Weights of a small image classifier.
Model: 2.2M parameters, 24-pixel images, arch resnext, norm batchnorm, activation prelu, depths [2, 4, 4], widths [192, 288, 432].
Data: trained on simulated grey scan slices of phantoms with and without marks, 3.0 epochs.
Rows from block 4, named by matrix and row number. Each number is 128 + 24 x the weight over its row's rms, rounded and kept within 0 to 255. All counts start at 0. Numbers have three digits each. After the name is the row's rms in percent of the matrix's.
# convs0: reduce pointwise conv (model.blocks.4.convs.0.weight, 144x288x1x1), inputs 232-287
convs0.39 097:132155086146120134159099107118138151106146184127105127119094106143160135128138093135131111144140142094122142115135105099138108145115137141135117089140140114095142122128
convs0.40 094:132137099182154130135175136149140115127147101088138147119120115115127086127145120117141142107095133104086143136108157191152125165067154137117131123124125121114110084129
convs0.41 090:145101131160091093175129108123165150112106107148155112115142136152190139135094146151096126148133136121097137059090127134111097134106122140139146117122133141173141134111
convs0.42 093:135127110099124102176150127116161150124120128135127110114132159140123086123119143168078165088123120121154105153098149120066105089116113115159127162137149127100155106137
convs0.43 103:129118149132135047141135090142092114112126112168127119124197163142113117150121149135133124154097141131119103110167123128139093155143099160129153144134108138111159125143
convs0.44 098:138121109099185112141113101073112151121187113118132133101112128099128119107133126137148150137155108138134174095123142171156130135133105101134144140145139109125138148084
convs0.45 093:131115161106114118127108125130125128114152139136115092114120133115144122157145128092200166135135168141156104122122142094177141145118176146131141117134138120136105167148
convs0.46 100:143117143127146141135108103150137091107138196091098146110103144136114100127137144135127117086172122174146108148127132119113097181095135132122181142120082174091146142127
convs0.47 106:129133110135106140115104131057139139148086157142141132146149144091145145117089126103079115086142122129101145140149157127186061108100133106098123116152102181125143096152
convs0.48 095:133111176147110122104131188144138143125139132134163146178126130140133162143165178131142117159140149115118137124099127122134116155139122086106123173142136120163090132084
convs0.49 107:158156090107164141112123118163106120162154132100138086104133120126116101131137125124151130130142108123152088165077087176140163161098096118153132138108142133119133178168
convs0.50 093:150126136184145114161101113108130174160114114110145144157077141149117116144111114115123152158125125104097107105174116135112140102162113106119131094112182113123079139114
convs0.51 109:141105113140158128093111135091121176159065083125120143142113111086167149155109159107134165138130077123094133131151140161144125126123112112116120143132081112141132161108
convs0.52 103:163108140129117116169085119156140126115148084159136094098108112191152112107140111117134140080138110114157127139178169144138139122118131123142171103144143138161146090102
convs0.53 100:093117104146123144109104145140082110070127114135122103116094130146106121148167158129127121130173230108111152117135171123116108121123151153133125141116116130137143132141
convs0.54 102:115105097150093159117117129185117124129115117101166159106113138122116113130119149167151163146099099104151141109113108121166080119097098112144113106115122135112138144145
convs0.55 091:136130140177101078111091114099115151112127129109138107172134090155094134118200114176153104126179127136148102137143165143096113134131093135153081135171123137165153111158
convs0.56 100:162103116073094116100106110140092106154117137164154127111087113114176084129136108154160161120145099087208127157125110107126164166127143124144116146121159134140155115099
convs0.57 096:148174110144140083102126129124111131125163104120121113102140123088148085102158096124137140172140117142104143113102116138140125131087108125164128148093082079132106139118
convs0.58 103:148103158117150086144110094152120124094156066092121172097092188143085112137112131147150120148120123115122138136138149127131126083102062130154135126158108172120072150117
convs0.59 101:143117090152113107106149144190113166127165123124162112095102115152101119150109129140194109125142179140093076122137096139149169154102194115122149129111127165112139126125
convs0.60 090:145124179121104096138140103162104105156098115133145132113103112171139092134103129132136127126146152107105127117101138169123125133130122161134141160111108165124162171135
convs0.61 094:135167145176119105099106123105133092137151079127108102084108121120102129153145167126162152155121156158116120134162148112125145088111164131124144135123164138097141113134
convs0.62 095:133182166124115112118103124063106117137094126089120114085151164130183106115148169122072123110125144115121098122121120110083154162117125119127099151063144120144152116146
convs0.63 096:143091159147134129123113101115128134120121067166124128141140139155124138204148135121097142160128145141103074116102115118139100124128129126148151148144108101108086127152
convs0.64 107:132091152101132133100083155096121087130147106142098118140132107135074134115176116134169102142110142138148097098152087160139147128110151189171113164129194117129134148121
convs0.65 101:120090101121146145096119092126107136113073148134150093144131143127160128105100136112120134093084123124099138126147104139128117183096142143120156142147111104148140103181
convs0.66 097:101112117142113110112129103110179160133118120086135149140121113124151140149123158086129123161141093134164117125138142090106140140142131129120135088100099133127119101179
convs0.67 095:136156172115128112147167134127133142124135128128157098155125161130094164134087164158119122092118114104134168147098113088145133099109162131129073106149139174094147130198
convs0.68 097:172143052118137117133150122138135060149148099152106104114167128160110126196128117122149132139112126131105129131142106184135098118125132139132163145139131127131129109151
convs0.69 106:187119159125133098170084151133121155113090129138112118143132128111093144138167117118107116174149135122103101138123101166117139119168123092137156153082139146089151125134
convs0.70 102:152155124127136119101134131116080132084134113144121097122104097161119101180122099106125073153113160086128165140113103101124110172056133117131157096106102130159126150136
convs0.71 102:146119100092116160129185093087104100139156112129127144078136159137156177108115083133097124155123167112116113142101131129092116095120135121190074101152106109098154139150
convs0.72 093:102146140124137163109189096097168074147124173142080151112125104129121124120128132108139134136106108166118157095094137154149142153131119109138129121178109172138109192119
convs0.73 095:099104136090091118110149132095138119150166100122143099138136122163120130165173139136128148158141120126138143109118134126126092135123165148131152120110137101151072088087
convs0.74 109:119123149144129156160112124112143170122130114136125120132134129088145149119109155141164156086094137157127144102111130113104150127093137067149117158118121124144096151121
convs0.75 109:094174147138096145113137065091163133121123115122091161173137104141191127118154107146122105133143133120141125124105164102161109137127137142180109185143173143149152110107
convs0.76 105:085098120134148087082129121110097141144147132112148132083078131167117106130112151110144107166118183134109169141139133114140121169123095135109124149171131153158100153096
convs0.77 102:135124106118134103099118134120126088102121178109121136150126141114101140125115124118139158104164133116136144118124164142116131097125138139126110114161139131110148173106
convs0.78 103:142139125145095151135125115131141130159090127089189121138159117165118137177112138082092098124125085152083144108163101126105156109114127124135120084136147123143173140188
convs0.79 097:189113145135144142174140120128111102126129087119083127075141131132133107089124092160143165119140126109092176141152123115119140174138064087127103131105100109142120146130
convs0.80 089:108096100126141146171134137132109118138117147111108143128115145143139101095127126175148125118106150127175116125125145166141153129137093140148157168145110130108121131129
convs0.81 105:112132109182137136149114139106159112121156123138171113129148149145148077176183141147090120140131125134109130136173115176109171146115156125139138150124131103157133074137
convs0.82 103:132123136123095105125138126136163138093138180145170160085133094123155141162157120099157124106192125120168157136122110109102173127142113075129110141121176127120115119095
convs0.83 099:143119136093118159157154134124174180088113140083085087141150126095148113160162131160144118168136107147126159165055111143150153097117143134146146125150085113101165132163
convs0.84 104:147091124089157159148136117114148086146121127107138103161121146108092092158118107151128128126124130083104136121156124107104100153090150115118079106124119135103116126156
convs0.85 098:130085113140172156125139154137155120165108110087113116124115142082178137152158190142163158168118150085116133140144118125131107181133086121079115146130140157112100135138
convs0.86 096:113142162179117114105145136102128161121140136150121152091101140140100191119114096133131077121143128093116147151147127116124126122104159103106159125107148101165163134117
convs0.87 095:124169125121144102122142108099110161133157103123122121163184153135144119126141091160131143140110114100123109128161086123090089101130143136184136146110088089118208146146
convs0.88 098:121141101122112188119106109165113120131111165132121148091125126165134085148113174114130133097128108119132121114120087124100123133102150154156149127118148185155162159149
convs0.89 112:129138147136144145121119157123108107108111121126153124114144165133104156124078124103164128133146144122151142117094093112105121129167135096122160091067141138139102123099
convs0.90 087:113123126095144117111104102095156100121113110085117120107097137108127118104110102142076106128086121117141135214117127137119176097139136163111133143157124143137115140078
convs0.91 096:110140108131137123120109112177134140172118175135149149121129143142113132157116155106133157129140110121155130086144107124123144106114198137147162165109124174129122142109
convs0.92 096:129090113092145146113127133118145101136135112154117142138100157099115115128095106141124137169142138113155135135107131115128099170121106087156187093156124096110149149105
convs0.93 110:118132104145144133116103148122146162142192143109136107106128121113157120109185194139102087114138160116120119107186120139133130120180094103092118115160137117146139142116
convs0.94 102:182156087109120156151177174136078134109122121085142135120137127142113123155118132088106081119137192135135105111109110116170116141121134115097119129152126115083129176179
convs0.95 092:133173132128151111117092136130105110154113080180138137181134109135104160166143153168144141142140124173135095168108079113141139142075087098137110101133134140101145137154
convs0.96 108:148124118132134106149144163087109102124150149154126115083132128133147125126120078134138121106148079119123142169099136107130076128107107097113114161110068106087118134089
convs0.97 109:174119064141113155101156140101141132119103085109137115154124155110138138136143107102066164198122085158120114128139132115156129059100163156133100129119130163115107125097
convs0.98 091:096153130119128141127187122105156169137128126132124130146104141121162163167112115103164089134121149156123179145121090121148121118141136087093130135119153123143133094137
convs0.99 097:078141169103142149106088152103122152142161116140140129116135125141138192136114135131128151115159122155154119127142109143127142154102110126097131105121113125120154120096
convs0.100 103:131076126119102108139109125095125188096112134110131143176089124119165145125152121097138147151133122161106091153115087123110104167146095163091119088093159143101174137124
convs0.101 092:163089139091131135147121120143102111090127080106099131143123094133163131141149136148148132125145118116115126155132112122129140128131082139142080123125145096125115147125
convs0.102 092:127126090150138124124142158159138111154167110145102135108147139102138125098158105117092118098142131163118136155128127139132150139158107116129134064135161100115157106132
convs0.103 101:128149096130129125090142148130102146141142142145114148117127107101166139158175142130110151115090094112109111118118123144101133129107148102140126092174182162170117134109
convs0.104 102:100113171080130129123116098144118143148156169072141067130096148138146138152152130100120128108112170101194123090121104124113137152102123116117122091123131117120097181152
convs0.105 096:155170117111141071154147124114151136082148134138173104097151148146133139129137166158097103096113131088151152130110138104146142149138146134124122161150158173129121141173
convs0.106 101:096152133131132119108095124111150104086162059083091129135145122088163100130151129170109075137123128156122131107116122138142129137102116128142125139131110172113124123124
convs0.107 107:105171116115110145157140157131120165129140121110103101152087111132160111123130124118180113120114152093095109103110105122119092149121143087153184098127115155161136150114
convs0.108 099:130152124106119162116130134142124097125136124134136096145075187119137093136098178159098140111114092150085164082128093191119120136087103160117109136116121152130106113123
convs0.109 096:163116135121150201119139097132169122139156152136126131129122136076120107138101135153127119130126161130088138107079171088173152125106115170169107103142131104190130124103
convs0.110 103:173139117133119127152125106124123103113154103085190111121127137130114140133123095129129116109112136140124131145142146089143116113140099109182118112136141145107110145167
convs0.111 111:094133115108092148097149163087118134073109121106094100132106134086139101151143128128169131131104101128100129084147113117130122108148118101148169141134116123133176133113
convs0.112 096:123113103123120138137091133139171097133129132099108142124088097149125142102104135162112143128083090161115135140122202137128156143130138116106127163124087121192120077129
convs0.113 107:171081089116115170126128160109106139174121136153138148114166119179117132123096126157164140129117106093146123172116118139111120129087079117153113139085133127096148176128
convs0.114 097:113128124136166110134101124176115111109129120113118107121151126141125148087114141132169104143199153108133136129168125127108138169118154150172138130068142129092125093096
convs0.115 098:140162163125124117126114096092152153128126143115126130109130077119146141125112140157083131122124096112120128133140136106123119161125149152119080138113137111142131169106
convs0.116 089:155153134132146156114118145146081097116168129110129170118178164080115151092125186125137123124106134102115134121130111146082127129147087123163116170116091092138131118126
convs0.117 106:095108133111161112142124120118114126108112096147126139155136116148130146094132117098100174148135104100090147152132154096105152106142096103138124074117139119080168162111
convs0.118 106:180126149084132129106149091085128190136166138089119131181123128145113143114142102136117105117160145152096150154118160067118128129143088141179148128157125120145106095126
convs0.119 098:126096115122158151131169133124105116172108165127116110097125139164152127110150140136124102130129160073141115140128110171133118110148118149153151115112174098097077120149
convs0.120 101:163138083131115087146143099143138112146131161167106117125108113118108130105135133170138135153128101165125167116099128089114104128156128088105107121125130096119110111146
convs0.121 107:150137146114155107153103115148154205130127095128129123134132177124094109104123118138142165108142161135102147142113126157170126102132087108129168130154135106114166123106
convs0.122 101:110114099136145117142114099125112101151175146092133134104110095145145110110102104093147151092099100114095101169156085128092134089103087136155165153123180098103126094072
convs0.123 095:168091127124107113156151135112142121115131098170132113150144112130093141094117129131141115140106111152141103155139080118164161135113090125112096154139116133132123122141
convs0.124 107:124140163113119140133120165137117148139130123096158099123100142130164106099125092151161144159191180111100136129194146118128075126163057120137150121106149148130166131090
convs0.125 102:134126115108144088104128144152095131161121139109115170120130110145115108097158136195127171145149122182145113118112129149101150154111122134138121126140169103084160145107
convs0.126 096:123130091150127095097119113128181110190059145120122151099126097143149162115104136134113061106169124129170149129111132142127131141071159142104161134120154139145113142124
convs0.127 102:129101130123113106127107164154101147114110095148148106115146155165093127125091137114150131097143193168112093116147139159166145156166123085076119125098139133117098169118
convs0.128 108:122100131121135132096142129127103124137170130132150097113141118146193125096110132138128148118105181106173143121144114164151130109145166141135100114136113097084145170113
convs0.129 108:127131139176079119130107112106124082139108149162134107119150125101174162128124134141146108178141134173116145128122171114094145102115160125098128089155122161116171139127
convs0.130 101:150141149117149126181130140103099082116130148100118080138149093132121154135102168138120115168126118149157157129175088109121142135115167143120138098145114114178120121134
convs0.131 102:143102144104106110105139186126154142137128144133107174167142152126053126146137134129160124163136155156138106100139121113155174150127143119141103140113147139093152145142
convs0.132 092:159177138104172143122140136115115129133132143131115133118168143109096173147110144119116130170142128155171108114152125125164118109132117110111145147101120176099122107142
convs0.133 102:135171123101172100107157100122127129115141111142104155126162137120078100131169122115127153172099132144101146105138115119098141162119113090144081140113104167095097114145
convs0.134 097:124118075160094143134109115129111091143096090149116117131164118152095131112134104106107093109116094116123101091153113114146118090113123121155106154107173081108125183111
convs0.135 103:161144158095165090157129177122129112155117139166144087142156128158117110096121075117115126135138090148140134100126122117099114178106097149137106126116118063170120089107
convs0.136 093:109173134117153141125112111123110130167147124132143066160113167114120125081145121154116153101114132142118149128142110089130104181152104148140111192127128118114136102134
convs0.137 106:166102100139145132149114113108105106163152097133123130142138166173136108126137116131146088139130126148080126146086131104056130110159120181112122170113113164132154109141
convs0.138 101:139109133147189137133126150145088136128131143165165104175165126164127122075130148125148144076124107133158117131122131180127155138103155117125122179129135177151132190108
convs0.139 098:134165094142099147109078106116125103149147108165108122136127129149111134127116132144114133098128138120127154122177149156106140124123117115119107100159133114127138131159
convs0.140 095:116143116119057156138136143128125077143114088112132095161125124156093140152127148135131101111119129124144181132106105111129126162116101103128102138102134104152124089102
convs0.141 103:142170103114127137136117138102069158191076104163119128110147091111156121106148130153091128118115122119159137138100139158106122120122114159112151110113123137123157133135
convs0.142 104:139118131110111156083119147089137166121118127127165118107124135131159110135153142101157100086152151143144133152128105112115162124109146133084136131135131145110091124153